{
  "model": "image captioner",
  "train_examples": 101725,
  "tokenizer": "word",
  "encoder_norm": "batchnorm",
  "decoder_bias": "all",
  "decoder_drop_path": 0.05,
  "adamw_weight_decay_other_params": 0.05
}
Rows from block 9 of the text decoder of a small image captioner, named by matrix and row number. Rows with one number belong to one neuron. Each number is 128 + 24 x the weight over its row's rms, rounded and kept within 0 to 255. All counts start at 0. Numbers have three digits each.
After each neuron's rows are labels from the 100 texts, of 14848, where the neuron reaches its highest value: "tokens" is the input token at the peak. Only what is clearly more common there than usual is listed. The data: single toy objects rendered from many sides on busy backdrops. In brackets: how many of the 100, against the usual share in percent.
# fc1: MLP up (decoder.blocks.9.mlp.fc1.weight, 576x192), inputs 0-191
# fc2: MLP down (decoder.blocks.9.mlp.fc2.weight, 192x576, transposed), outputs 0-191

fc1.179:104177130096113150097108119154127127119112123115132108147187135083150110089159141147108102115147138157144164114138140138164118177154129108109089135113123141129114124117171153102087125122120183129130086102091094074151154102119139091098114177140122101157130113157137132089155133146150071112157080158154142152141129142115129142139098169112105104130148140142104140091149125108161091137137112155085113106131112133164109138156138138149134098124139137145120126136057151164129130116150142153097122093147110162078145119101118137143148147157123135124143115113135152099108103139111136168
fc2.179:136084111119155144111136142138143119127158134166149122139078128137146127130089137113140136190133076135119107120120147163079132085099065150098167128116102115164140113122099119125111128109107129099127134156164133148113093116084146155111159160165149144162123189113143104132136141170137081143131136124118115122113102171141158119130105120141142127093136075153109152123123094150095168142122131134125123168127095133143121126169152106144128117111127084126127132130135131107109102097159148145170116140116127090104101141135129120128098121195138084140137122118122084196093112126151144127
tokens: "blue" (13 vs 1.3); "grey" (12 vs 1.2); "pink" (12 vs 1.2); "white" (10 vs 1.3)

fc1.223:112133162125127136132093150118142127159178171164155169118127166135129088081177135103126134127151155106146099129081109126125132162105121115091104169097135166113109109132144126131137107136142091116105111128134138125152151159143116138143099083123136100127109125120167157135139085088125151105174143129103140140095102118088127140099117117117115165132149120140125151144110089129129129129149181136158111090055188115165110123092114131105135116157125159114152078112143155098136113159142060128148150131109103148131116119151149107156137103102128148154136150121088170121133139099130131138
fc2.223:109097102094162134116170151129148128113092147119138165128122103102097123089138122143169117134146119145097100150107143106150149103149140113156145155127146138128072131113080135104095143118110127102115141155124114097122117137102145152128129124125178107107133143106133187113102070129142103138147130125098103109194148155121165120116141073127115172145115114122121147159114125156158125136126170130109048113065181149135129114133152150097125123126118163114173094178116084119147126122119142109134124160137100094139151130145125139137108121137153129096137106140125149166096117110134115169
tokens: "white" (15 vs 1.3); "teal" (14 vs 1.2); "yellow" (13 vs 1.2); "pink" (13 vs 1.2)

fc1.361:118150120188095103121128079150167152112148142118137121127158101145100107139164126080104130152147147146111145111114105137124136164082114133189087122139127100131158092125067139150108153141123173166129158119107126100075161143174120156142161140116140184091126127091146114094120134118153123129149127140152123171128169102096097118141120089101145138130104133106124103119100124107112101139101131131143146162118149123122166146146149144130116108078173124124142120144148143146143125127120093132145083090139183166114103097126088131158118116129136138122162117130175149118115130114100108135
fc2.361:148141149106082089121142143132162116117141099111149163145137121177141105131161129156109107090134095113172137139121141129094133109124156122160139136101124132109110149130136106096163137193154130105104155137177130131127147103120130118105144137118116145110134123107142166143130123127110093105082123103116102101140111181122143141155126116137126088134151129121142132136147154135158075165116114127147104120143091116136117167152100180155110149107113107093111142124151135128167122134131144140132173141098062111132128186061114127128189090095111144087100121178096107117125099122130109108
tokens: "from" (59 vs 4.9)

fc1.112:093119130126108139075097163108106110105146143105138140150178141116081127098185130131129160122115073153156119149129140078120115141128144125078113150149108122125071127122103163158144126090090192132126088091159113100144126106169116124103158129122135111154150113133117154100129133133152122137146127139156123142133131117130130096130117124088105157146121139138154117118101105106124134165154160096122133160080124168100158100122104146116117116134093152165108140143113114092104120166125086143111109153143132109067198134139183142129121153149147139151124124133133131165141131112124100151
fc2.112:117147104130107160116109140107103133132103130130122146129118138101122128156101148081155151086153161136187129099163116103122132086128135174119093087120122114149094159135087111138061090123128106171116153124155124169110119144129115132125088140113134151097156170130114116120128149142109153141165095139167115079111125115108107138094132122132125115129138116113120148131133154158114112085083126115117105138157097174165121124141128149096152176148138098096146127141131116104140149101139185117146100155138111119106098127171108100140156139146119135115174190154129160177096121159136110140
tokens: "white" (16 vs 1.3); "black" (13 vs 1.2); "purple" (12 vs 1.2); "brown" (11 vs 1.2)

fc1.38:137215114135156129125122129153162091163129135111107113132140099176121082127113161141157085151106112139148066110088119125149162148164161138146126129118163065146152121149097150095095102092125130108146125128116161117117153101122154178122113119130170156126124095130170100118112164110140173104144139088123160147102145113121134152110093096156135123092139137111118141083151127162155130155162112113150120120132165121165112137145126123141132105149130088102084161144085128118122129137108127120110121131122159100154105099141114131117147124104133091166120144135150145157127141130099114090
fc2.38:107135139115069142119159158165116188132082143110111125127154131104124103127112153099100146119133105121126129141113152165121119146095118121138114125129122134154149143141125179178129129167143142123125104159111130106159124150126103100120135136145104138112132163126144093121093107155146084143142123176141135150151095099163127111120132133111113135103114119107146099132123133108107130138074130139117125166108122135130086140076135166144135140137135181102156074124156156160119106138124130151134153147128115222072122146104124178157120139140125134097122079117087146100155087140080144114
tokens: "blue" (15 vs 1.3); "pink" (13 vs 1.2); "grey" (12 vs 1.2); "red" (12 vs 1.2)

fc1.449:137107150117115158132142099102128153078156105134159156143074134113119184111138130121156153112096107113128117149081109148152156105128144112116110156096120117095105126128084093136134118149118125092149097130107078114113116130120120180118086116150123193123151154128166078144113112169129090122157130165133130079121148145121140165092128165128167085137131153141161109109097170151146105127123144126143138120124089157135139131134133167150147111121101144133095135122130149122079095147093147123116118125149116133155132117149143158122093167112114131129146206117125088109164123156122143122
fc2.449:176108111118114092099145138135138102159089112126158143132118086116142178134137131114137158164114133130128128103119149115110088140119153170171167121114149163084090119089169146119108139124120141144129127096116115156128135189165146084150171173138129104114092098138112110132134112126144141145126161118146121137102107096142127115116114122110106135135139132059155109119155117109074110099104096153164136096103113137151067104144151132132098171107157079163140114145128166141158119098098092153130116139155177121115133112118149121155145156121129086128137125116138138139127147086156107137
tokens: "a" (66 vs 14.1)

fc1.317:124125118134112144176108124132106119149140096107106186116129147158120082120121128128145088140133115093140128143136142162106139126140170109102095117142172109122119106117104113083101109126176050183080162139140142125124132173132100125122107123120147077140114124178149099127131136147143090113152164151125114080120129109075138142143148163140104084165161155087125144108116132112166084098122150116172168130106134130124126117119105110150148129120095100105132166101153155099110172105096105108162149134159136113152119147121120142148129153104127116144120150150129164112136111107134135106
fc2.317:136117131136120124125094148118103163160107160074167141123113117149107142095102123145134102162149127126115133105137103133136136067102145093124125113129117120118091146110136179152177135135082145075108141110130135135134137123113109097134121101131179120112140095124119132136106120055176119100158136103136143105140183103141091165149108160175128157103108107121146144162162116142138157097165135169111088168073156121133115136117167128113140148123107117104122152129161117113137131149123143113156169159148094122124140084147163128085144160118132107132120126150112130112170099093153115141
tokens: "from" (10 vs 4.9)

fc1.169:138108111143135125076148148095148122115105135116112138137090106081099115084142152167114117138123139144162157082110121101093149121126134126134135113136100160126102165153126113128104123173161118132122116155127109153127111140181120102111144128138158095180144118134136103151144094116138131184105142149154154143107145146124145132097149130104089104110134066130145181161155087153099099091141120150081147165139135152167118140137153128124130148096158160124099106106149164121115143131114107124143143121064124183128090142139120115130090115096112151107087140091166139095129135153153132138
fc2.169:082079127128103108123157114173145101139136108146107142111088138128113143124088130147111123110138132133149127106114153143119091141114154092122130124152097153150131105145122103171087138172179142116130109132070146092136079125142172128166098099175098112119127080108098144149129124087111118118145115139117070123177153126176149122137125166128119116092106146112060190142164141151140137154132110118162102135139157154141126110114136091160110176150116136169160118135102128124113143120142127153123095110109155144146150129119127145148117127141101116120130083143124144136146110103149167140
tokens: "white" (15 vs 1.3); "orange" (11 vs 1.2); "purple" (9 vs 1.2); "teal" (8 vs 1.2)

fc1.32:095132156159095123137155134115145171096079132094118105142087107128144170107117138109140159149111099121144129136135125132120105133167135112173146076087132059128136117152174150150160094152076141141125117111108160125118165120149130134145141135145157160138089116158135104147138097126170130132136156170130135145151147123104128110114137159165082105118116130127132128127120152112122114130128152123098145124139127138148148099160098131118137123127137112079133129096124102161066152082077116128104129149131165137160098118129118090118131102145081114129143137134148117158143122123117195062
fc2.32:134098139108128133161108143144136111109155112128144139153133123128104090141129107120143130109123133129116169121099085116132137143120119127104139121170122143123104119110138100128121137160154144123100122103156150126132171152110085134081169138113103107162159107140184146104134134116116129115174120125112141111120058086090164103160172115060196196129122150143124153130136099150125151142116142113136143133124117129139111120167123181132125142163110134144160117131132135164122119138099177160095097075099105138119077119100125130122145152147129133139130124084126143117085142180126083145
tokens: "a" (90 vs 14.1)

fc1.531:140111125146150116159122116147109168087114102063133142118139144160141154133128160173153106113106151112129118118130111117145124133161077134103143168075162144087159135140146176079109141118121127127128150168163116153125167128120127133156128109098104163145135114133131158105141134106142173139151175155172125111139127125136129137164135141119146099135133093138087132087144152123103111149100112124138107113094161082107132079163119104166129138130151160154117145098128108120116118092124125139132107140119124089147106122131138113132139136089140141100122147142169123054066122121154081094
fc2.531:130136150146135093112143132134122129118121134192103111109112142109145125142126076105142122131147124109132107131135094140146134087158140122117135071105082159142122132128156172138138121151097133147125163105137155128173123163136109145119138071120157116138150144144107108152133128103115164114130086079093150131139134143111097146053143153118105149153121122104110152128078121143099139091117142157115200108104113156118175165143131158148121120130124120125120146120131143139124184123140131128139140126116113082131077142071168116116106185160118122182142169106105132115143124093123119133
tokens: "from" (100 vs 4.9)

fc1.290:112092097107125093207121118088151140144170111086117155150158086133127183089090086109121174172083112125132138142113152157144156144121143128128147108143124136113142138139100196101121115125098135131100138111130134165128143106110172082151142107133126141159135130162075103137096162094115108150134105122134159093126109124115128108135090171167132153128126105131163138098117117125147120150135146172142141150133157103150113140150126121104130151159137108144144157142130134120150120121124157129144081116129135135142113064124130135121144142105102090151121114125083094081143121159136118107
fc2.290:125114112114133110134155154131121109123150166157098121103106139111124117100145189162146099083157129132080106114159129130146105115129124128125140142071127113138130174137127117132123132161184114143136112154114155148131108085068138136137132130138053134094143135166146141128130105161100089108155146105138123177100107175149154092099126081144110126096118141117121141121117105093150133168124116109105111146137125180162169136149117125143125100095119165168099094116128115136106140117112124128101122105092150139115142148091159122156161129099125146119126136161166138095088122134183153147
tokens: "blue" (12 vs 1.3); "purple" (10 vs 1.2); "orange" (9 vs 1.2); "red" (9 vs 1.2)

fc1.243:141169097122154108126182133104134186128105134091111114135143103140096150168122109139138093048166140138101128085070115121120146107124119150137128129121099137128119112118124126122167137148118094122138124091096141113137106158109120145091183099140098140115125123130126136162090076151135115136132140121084151147130152161132121129118139149144141138103179126157123123142111124116124105140184132115136153168082140125128103139136124121123127098120171158127142170094122105119140133139177089101114125142128151109172141149143111105132176162063089138146134114128109171098167126125140147151
fc2.243:108107129138135158148131099103097081123133121171160104150183072163149143115133124114123177082143088109134135104135171116125126173156090133147142131112114112117162135110138124080140098146128118152155065085119125127131136147085135153157121144112153130120101130091116180105149122176113137103098099117113145116133150086111097098084113116115143157177158104144134131130141141142152130137150144126148125122086099130117096137116144083096122163136125117148112119177118144121134155148133138113168116133130111059108149149163126171133121135144121177123132131115103149112151140109143166123
tokens: "blue" (18 vs 1.3); "white" (10 vs 1.3); "green" (9 vs 1.2); "teal" (9 vs 1.2)

fc1.76:152137108111189100107098109152113104153153136140128135101156079097163117135159102138117172145138144228115146130103154074120098115142105144195108117160136130108123109128123139151139110131112138133131154126123142108070173120167135120137153103126133164121113092101134138124126150098160116119129105147177102110151142125075117112111114093167104122115105097100148092127140135143132116125109131129133115146114149138148163123142119133136113107118152126115132170114111142144141143129114164129129094106132155175160136102146117116109168153107094151076124132117158106159122130142067098134
fc2.76:106144171127090127133169126141119135148148102124141138116131152146165080130096112135143068113141138048118139120109154139135131127120136126098137119080080152132115116169137159130121138178115131113112148072149105103139119138119119134098106171104108118112118124125111156122139129135094080135154131137121106128157148154123143149149139164130110148150143146142123108130103126127117112180118152162058095097099075108128107138141106147156113109163124170124160088102167140112144108151135139146096123155116152078131138164104084136176147108135115132114151109160162163134157120145154107138
tokens: "from" (98 vs 4.9)

fc1.136:134116155101123112118098097153139087160120116173135145085138125124141145150138109140086085109134114145133124101096140108120115138157155126166136101147182120131123142113131057077121129125157133187116161141097123144175130093144140097138135143113160136159140121133178131133106143133115109114108113115127081157104130177121122136139110137106096151130156147134127123113113182116134126154118137111096140134153174139141121180114129108155149108142103094091087087108127164133129111116121140135143171101138138152107073146108144140140147107151133096102127198131151103122113112151116111070
fc2.136:156119143120142132109107137120133134112102112078125124136140119120152156118074112097099132148089117127143109151139111187148096135099090165167085134126127141105186150165143163154145108165132127120071100125120143139108155119137112128150166113157139094117134127122072095097119121090134126108168115080098161105119170147143153098105149161177132133119140079141150129114122118133171105128131130140190107187132084107092135140131140095121112137124141112165178122143139130121119121131117124105160102168149110072120115128138104129125150138148102131121131110116126105131149144159129164148
tokens: "blue" (15 vs 1.3); "red" (14 vs 1.2); "brown" (14 vs 1.2); "green" (9 vs 1.2)

fc1.382:113073143139115121146102150108168139115144108129167141118141153111133142154060121166158142173118132144127103119132126117131103164153111154114149148142155123152179110102097100115122050124128120135137117104119136087143142100135113151141157091140163145116089142152088112108155124108112106127177082123128171118139122098092133115126090113120144129133143101112181172125141146143100148172132150121173128126151141183101125106129148133085136149143116128144141142141139113125159111117119131131131134157065128062135101146108139112169147106102133155123110092133154130098134137136084129110
fc2.382:130128085127130092175139118127126104128107167143123134087093109147120114159152134159142101104105070161132160151141128135147125154122138113141110136123092127113100131138125179110109135118117109102076133158080113160112135065136147162128119165132137139106103109158089107101146153139090156127135171102124110131069146139145119171117127097149141109146157149108103135135117088131158106130163131154132109169137133075142132137133154159130133095088101134133135130115085113103100090158140108132133140157138091179129138101135162171115108172143147120164140130150113157134101108115162120165
tokens: "from" (29 vs 4.9); "black" (13 vs 1.2); "teal" (7 vs 1.2)

fc1.259:143120087126120097146188098114144165132114099159103104130140126112136115134108067100130126124104139160111093123116103160119112156118146125146086114143128092138162171147129067113119053143156133134107126108165148104088129138116145145145143152104158186105157098126135115117130138144135154141168151120136125116105165147134117126133096146133078128095121147159143124133110122152139130160152098167168119138116113111156163161126165133103125153171105114125091139108116133099071060155146151168102130118130158103137165098128128098122112128124103107159122107101133148119139146133107108141
fc2.259:122147146126146129116117137143139138131151134113171133120148124132159132118142115165145155107157103182147131190102144109129148106186128099110163116116134168120141102160087159144107149100079081159136151121127094134129087102117132105107140128151083154131141088142088140114072131122095117131096134137112113130081119126116145121129128099131176125144183122125078130131115126086156136101106133083152126162113132127125128150114102097097141149117125125139153106128117141177140152107160120086097124125138126138104136198120110176130154170098121120085140146160092088112146138137130128108
tokens: "blue" (16 vs 1.3); "red" (10 vs 1.2); "brown" (10 vs 1.2); "teal" (9 vs 1.2)

fc1.344:092131076137192122106167121133136165102101123133133098153080126144129149150104106141118092167123141136134180139122088114110137124131166090132110078163161116123104138162148128096103132172144134150109133091125117091116165116149143121131152107112141123088152131125146113138115118158138085116122151157127119092122133110155148120135125080133100111164134129090145124139118143141119130119116147125147135141195120162160128127083168050093131137165137124125112166095175149121147119138124111104109161119138142134122175128109105130152113168121144124145103111128098142148120102081081115125
fc2.344:158139179147131138101118120097139126141101105133136160114132141116134162145117164164127141154119120140130089169090132076158140094116120202115101136147100148112161094146112123136105161140120138110099137145098153114096113110129107130162110125146119165168125121138124125160103099126122138136131170158104094111106146104084120136152083146108149127141115127108112193066163108147108130142126094081108122160123179098133141088135114153170136127123173165123147076154127124150112146145129098100192144124099094110131112108124110089101130120122115119135113155104134127145130146145132147125
tokens: "white" (12 vs 1.3); "pink" (12 vs 1.2); "blue" (11 vs 1.3); "red" (11 vs 1.2)

fc1.419:132101078150131112106129138111127160126153138140083131108126141118153146108144102124105115171135158130138147091099182134130116197133137167099149114124164121129122146160121103117131125155145112136110109119121130120126118087126178177142116142151123125109116101133116155113096083117090134145127121087159124109143137161117153152131097173130116124106106131111157094091151151175146109092152159131152175125120082147151118127116089185129091094129165113073095122121065127124147152163090124118123139153189136142106119128147111119138132136090091087150136134130150138112140160126109127140
fc2.419:109160152117160125137122126146102134127181133084132093145128117143109130125122124140136166127111104157118157132092150138128082102147142117094075116088119146127101102107145136128127141124070143113150140133115077129092121128110104097131133162148150124116115078153134100148095124119162120118168150166130133113119105132130152089144121164118122118166120140160123138084147100125117147099150121108101088099108192113141133154135111139133115159134131156135131094139119157138104122080122121195148127086111112127114187157151132182177153109129120139064163156103132148095134104130133145148
tokens: "a" (31 vs 14.1); "blotchy" (31 vs 1.5); "dotted" (12 vs 1.4)

fc1.142:103083150098115117179117167148116154150136148144122123155143102129107128122122158106120108150106130082132115088142171114151143145112108135140122108106124157139144158124109137157126110110144136163117167129093153102100089118142139143139131113092101131131120124121118118162113143142141107099118160100137179109139096140120135142101139156125117106124109088136200138116128129161128145124156150114106145142086144195109114090171095131156087138082122156084145164174088092146085151140103147158129142131110121147103130151121116121096128129145083146078135127137109168117144149162113145069
fc2.142:107103084096149161094150111111136161104098097130099116070174107136142124167157126145167164107119106119148176119106103098128098131148147099134129200157138135127158132108167096112124140110128106083148108124149125148160124122113089151137124118152145103123162108146163098080146073180130151201120098164134096088100135123142147115126133129143087135157144152136101119135104127096127123123100110131140115133134149121166126138100118145136156097111136104139146097115152148141159134111136186130146148116116140094103136122122122113150119166122142094140117143119122116149112119090154105168
tokens: "a" (87 vs 14.1)

fc1.263:127156139095126165118163126127117121113105088087140141151164129107105089099145137156166125152145126121146101132146168122114114117095135148103136127140163125123115143163125132142102077094120101099134112090167096162088115112124164129108143089098106101117128130146116084115076139115124116114135104170106157119140091124097118153109121101087103124119151149171114097119165121202112133148133097122151126145142130114135078168159118098117142111119141158140149172112198158120105147112111149156170110159136128151073131136117128101102152129118113141146104147142116145122159106145123169132
fc2.263:147142147181101141155102127144109146093126145163135152172080117124126176140118116129119102086121086165121098111106065147169112143142148136119127081109130132138147118102128125163171137126150115193129131146126115114155118109110116133132129160118104140147113130113124122162137135147102137127077120062114135117143177125193155085147133111119139107116126121102132164120116114114118136111120171108117141103139110132140141107110091158147144124170160125127102085146097065088111141185136132132141145125112166147124139120159152150136107128116125098111141062115135104104127100110150128125
tokens: "a" (59 vs 14.1)

fc1.354:115152098134140106107179124117139138137089131092150105150129103159097138154142127147121140105168174160129136158138153115138177132130083174109118121148121108127108108098101133121141130139119115080144088077091129128140117140150123144096174120114075138125115102135130130169099069152104145123142115111082170143113155146123136103139118143134134163119163137153180148123142075113087100151139130124128162115103104113137116134142123111085133131121172143118153141082121114130145126140167156101094152098134183123132109151144109088163167156099100128149131107125110159111173160106125135129
fc2.354:099110127133176177152140115101094106108117144117198118161125092137139170135149166100161118120150117136105103121118130106108145196163108131139107088121142096143136113154112115112088118175124117136158114087127126138131129162106125125140127141150152084107150106145110150123123132152169160115121126128115120088097136096105114142069156110134117146183142130127090113153141162107143085130159154137125078116094130143147080114150132124156104136146110107105126159094112113096145144148151145124138116109143106100121187134127110132148144129110133189135137130090127125132186119139105102152
tokens: "blue" (20 vs 1.3); "green" (10 vs 1.2); "white" (10 vs 1.3); "grey" (10 vs 1.2)

fc1.452:133109119141142159129115169142166144105157118118145132070147145140116137188149120097162063147134128119138105122121105144124078109120199135132126131127125168132133132145137109084107139104111127126075121115124125132095095117096107100122097115120119113156110124119110110112115124083129122087148149167173110121162119146120128112116157157156161145105130144139117115105177113142114117102138102099161158141130111135161125129103109058126162112109088117134184127107173152108136159134095085116144141155101126131146143133145141127180104122115145177114146187137138156121118130134127089124
fc2.452:145115073120151133106142134136138132125118136150110105187091126137154087098135113126094147120157096089125148138148154148097117127131112127130180127119131104116119154118123129190099134160116072126125128148138114128094114103100153126160164144102134127144140097173119128113142139141107104102158123133117173157125135106110134130074147132137149135161116115144151155116081142162116172142179167118103108086125086131101170131181112176152153105145106132112140130133120121107132120108143104122119131158114128133182084132121099092097140145102114112152162118126101190122098095139082110132
tokens: "from" (100 vs 4.9)

fc1.23:112113124163125156113101118151126141110137120146129110125107084115111102133166131191141134132124111128137112163099118117151180112138139137160146117130142089123121102104121128134172109160142132117140101070129096159137177126134140084122097166109156124126142109120101106113156133157137159147118091119170101140103158164081131139188128125171083109111119132093159176107088132094091125108114124162093192144112126114155151163129132133152137102167124136101128159145154139098137112141148105122156110071138131112148120115147165111158116105151170136081123121106123132124109099118108112108
fc2.23:174141114140138106121093147109094120087139151115142116145140152110125132091160146136125153140130135203124151138107141162135082080127134148176099117130167116067144127156120136134109181089112118124140152109134144108156106092173110113144131095117135088139151128168137106158108105115080119140133126114073125121163105137149138131109075188125171112118123129135117063148112122162090114119155111104144096187150128170110132126123126136129134134134122118174121114123117119127164159119098133166111132105123120142112157134106110123119116093143083100110144134122157116113146133142087126125
tokens: "checkered" (99 vs 1.5)

fc1.442:173161150099157096177151121106136127121142165104136162136142098137120095046137132150116132108116094130133115127101129090134140076139158171145133147101131141102164134118153129136105143091121110139089147097124166137143130139165151110107085063114139189152139110122122099096140166118134110130156159142179122100124184116124152092145125151121152132132118164101136114171138126128145141132082098126091124079100154116146143126114107096115123100147125150119111120123137103096100117128137095151097096117126146134100146154165141167132136106142067105139121114148114136145134138141130130133
fc2.442:136132104122099088139129112151155117130112132102140118083113090128106129146137107105139123134077156161138098116127122138135150077161129111119100142147159117109178144110170157117157128158127137166165131115086121134101116122092088144088153175098166112106115135117141159114131086152121154142154122099110084120118107129165146138129134139124099114154146132099143154165126092152130112129129144159102147132182163176088121155124146158107118128142152121124131153135124137139094157169133125133094124101143090101094131090145065142155107128134145118145089124111113180114194156139144091126
tokens: "checkered" (9 vs 1.5)

fc1.240:161148140110131087124126093135163137136115157166137153144110158127188125116106163145087105177107088149104091159145086120115109115116171095145134134106173128129141109114126131133164106114133100131129114112091121144135089130142173090107114088114122095147093104144098117159115109112120143109137104142187135147143144165159138124116176126114164121134129104156137119158142141102095119125145131121129149145092091112173118173126091070122122141166091152169129156120132092174134124139119138111097101123121097127162098139124101112151140113121179119099115164122115121125150148102150124166
fc2.240:092108069111171096167112097149102158120130109128146144165101127147126147116129152117164164145119162111112134171177150128140168136138131104128136152146097145112092115117108120132106121125140149072114139086129133087105150144126133150093127141103162092103119110121136079106128182146157120143153118167142128134166117121130109157142091112143126108127097133120122110138142125122148146135143122154165113113118133161113100093147154120110146147118109144142149164097139133156123171103153095106173142137078075142105129112129111103114143152099090161097120180085163094117130139137168173123
tokens: "checkered" (75 vs 1.5); "blotchy" (14 vs 1.5)

fc1.288:140129127134168153105114163156114134096127148130092179169155117094115117142081145143144103118162124130138072153127185102137108101140151147103080090116143120149094137139175137155102169120086116144140124113154120119158087136151145089144125149120154146155109095155117081090114121150137105134084083122137124117113137136101192112080185118121153071126147145132133111142139115167141140136131126123100093165112144163142176128147101130105168124109143103122099149141123104127150151113135140162129097113121122124108108120133139136111127104129139149124172089119135121142083156104140134125
fc2.288:144118116076076117146116131115150104106144103134143110107129134151129118126146094139124137091125106122132095120152145132160102156161060092107143167180104141146141109151155096106127112172166154087117120128107114137091066110119125151147139110122117149186131139119115150136140141116103145128108112145168094149146105136112123130145134104149121161164143095185102125138165134125152172143118150147092155142159078139113109107127128122126118109164104121140111094156126116141109153094162155166124136115143157125118128116127107084157108166146057123111131153121121109140096116170159149145
tokens: "checkered" (29 vs 1.5); "blotchy" (9 vs 1.5); "dotted" (9 vs 1.4); "striped" (7 vs 1.5)

fc1.150:100172145088138145135136119125161109135147138154134164160182172139103146120164117157107117113115160121128090144071132148099121131088106076172128117096156146111151183163141128138135090135148137131150128129153102154135087158172123118157101165135115118123143145158125063089148130134112097113138125089132090117114125136134098097126137150125107131096122116135127137153148167153091137113129130104138124097106099095161135098090085158109138094110139122141088166103164147169165117121088145139132112093133147134137127136156128168104107150089112116133098109127136117107141161145134149107
fc2.150:128161163064145133119127099094180094130116162132153173141080124179082145151155100134155127104132126113116101145167126159100138112132123100123112142122127100078114090141143166119103118093130129124132127121089155129120127137127180158149171118137115123132113182163151145127174116105175107146148128129177126121111120144096081133130127119139112136128100133141178124163121155139150137139106091094176162111108106148120104089112180096121145136117098119115119140110108144139110147098127096093130180117140148126127112079153108134100115118146081148121125133161142126128124099112137134120
tokens: "checkered" (61 vs 1.5); "blotchy" (22 vs 1.5); "striped" (13 vs 1.5)

fc1.241:147135144123109146134091150146129134128121145159104175175174093089157128082109159151133106163130107164138127158102130090102103133155152152127075154098120120101114120089108165154108119114148133130122121125107110129091143151126148120145097133144158148170145101108136151139148176171144103097174111177121130118088123127119085123088107130150129149164125130125111128121078148122138126122154143184115143118090123114101124078164127130085161110146113139090098108086147121104117141120134136153117164134120118119143097108150160128143124103185109100128083137118159153129098141134093140139
fc2.241:155099082189134112179158120084127136167150122157118115099073113136085123148091120133164131156140085111136113103169141132170156122109157148084159128078135123117106136121174119133122107148090131132111154131138132118116131104122131148114131123110169111148141103127110120175070137126133144127140124112139142143086129145148141154121145068113138140112104155158134133123146116144086134098116104109136133146116145107161144105145138098133129141130138094115161171156106126115127090120089170112133125115166102120134188092160149104068125088143141119146142152084111133130150160150135126120
tokens: "white" (11 vs 1.3); "purple" (10 vs 1.2); "red" (10 vs 1.2); "green" (9 vs 1.2)

fc1.340:118128120141125113131117121147147154141135138141084164091120113157122117124127106139129131136084096109120159164119104159151105166123149156135140123141134123079158113119115098161106123116136143099098149098149196125152129101151144124140136187145159115146141107123140070108122141158155113139128169143127080127194113122113075145127135134115122076146172138131136153173119126133085127113125143130153086129112138170115141161102134088091105115122095156121111135114114142106109110110151143157114123116123115067147169140072109122174112132136115141141107126083122142150119178079127143154
fc2.340:113068162142162141121115112088166106181146114142154120113128139125124142148158141117161129155095098108160153110109131146143153158149126157115176127153116120153134127121084117105081111148104136099126159162181155149111141082127146132121113138110163139126155105154119086120113125113153133141119117092084144084109104161123120129148117145112121144113144096135103189110133180136147130163094136089156106172117124132130133092103162113106114151116131118116087161171131125131118141088122126156149118134074161106081130150084115104118116127125145108082131122159125124127131184106122146129
tokens: "white" (14 vs 1.3); "teal" (13 vs 1.2); "red" (13 vs 1.2); "blue" (9 vs 1.3)

fc1.403:137109111151108109145130095080098122126144139149140140128129090184148162131162133174159094111104129105127119159172142137129112135116097099117099149137110089185127084146106093122103098108085137141130122139134137106133136136117142132127124120126131119163141087181154113107128121128127100130154113145123119102086165137118112140177113108156148107150127168104156111176084121130150097127152122139132100122099157161145074079091124138174117118148117141137110151101159111110097185106146107116111121161133149156131121136183118120096136137148101110104131146135087157124134157163099171138
fc2.403:099146124113139129096086151157162168143118167127123104126171130132106132129126104129138107088142094110113122134115115175107141141145114120115120121131141137162119109140116111137152148143115144091132123095142101120141166116141077133128105129155104145132169088143142146167110141087164100144111179124128116157129074183145099109128131144151108153123115149084098145093146183172157131157138138110158126114123149131069102115137152103089090131103136126131138124095110144169159104139139135102144130106106121106150113082163138091138119137140165137149110142126149173187098150132138079168
tokens: "an" (100 vs 0.7)

fc1.533:119119117125176118159153132101184144141131119120119110151146153161125146093099103093152126129114143154123132143077107134189108126113158115116113127133078096091088065123131121158125138187133128117127102127122141143118150121172184127138099157102133126117142101104155105112132147103161105160128119125095146129144164114101107169134120110122113073147166121144127138115082102108106144118129133094175128172121118148100117130115177141130127104101121155114126161133173145131141111128147156158095131095118085092116160131137141066146132135120167140143090112131101127109155149110121119159
fc2.533:137078159132137132178157130095135095148104118190146168130139117141095124128135094078099108155106108114084100139108119117163152166113103090143150139098095115174107161119059140116085121115124109106128139157125164125144153119115154150152133148124129107105151119160112111122118100149113101172157109129087142127099118171105154126099082127117148155163151126131089143128148137106174134138102147115148108108132141137165138105138123147097156119129129115094105132149133110083123140128124129164132152131086127091127116185130109154137125123141129127129124150126092100135138144172148085178
tokens: "white" (14 vs 1.3); "teal" (14 vs 1.2); "red" (12 vs 1.2); "orange" (9 vs 1.2)

fc1.147:178137113142125097170119101106109150124143149112105103083118105098120125092155148148107119111126106127135133105109098098117111122114168164187178131127089111179123144107133146137162130107121157095094142142152137153140115094143110102116137125114128139094178133085116107138103142144093126131131119118132123091125130142178099111163089172143181095114168149167077152100134116153132124144109133109121104123162133104095133182136116108121133164107106140161140109132147117111101135120140170151147088117147139140074128105118139130104164127100171143149128111142138152125175111117098162141
fc2.147:103125126103124125129122103101091160142090146160115159127119135124139194142134162081143132164121090091068135128170117104171169161104118159113113151136152139104133162119117132101135141105134116132127133111102116110107142110117110118113203111113128134116127131114172127132144125125125125108139149178160106162126114088134147139139150111150134105178122125115137155159104096136187122141110125127171121110169151127103121130158147094106147167140135153122159109136144163089080141100104124111113138125151104134087092113061073135148126107143144143144086117114097112117112158126134138147
tokens: "checkered" (46 vs 1.5); "blotchy" (29 vs 1.5); "striped" (15 vs 1.5); "dotted" (10 vs 1.4)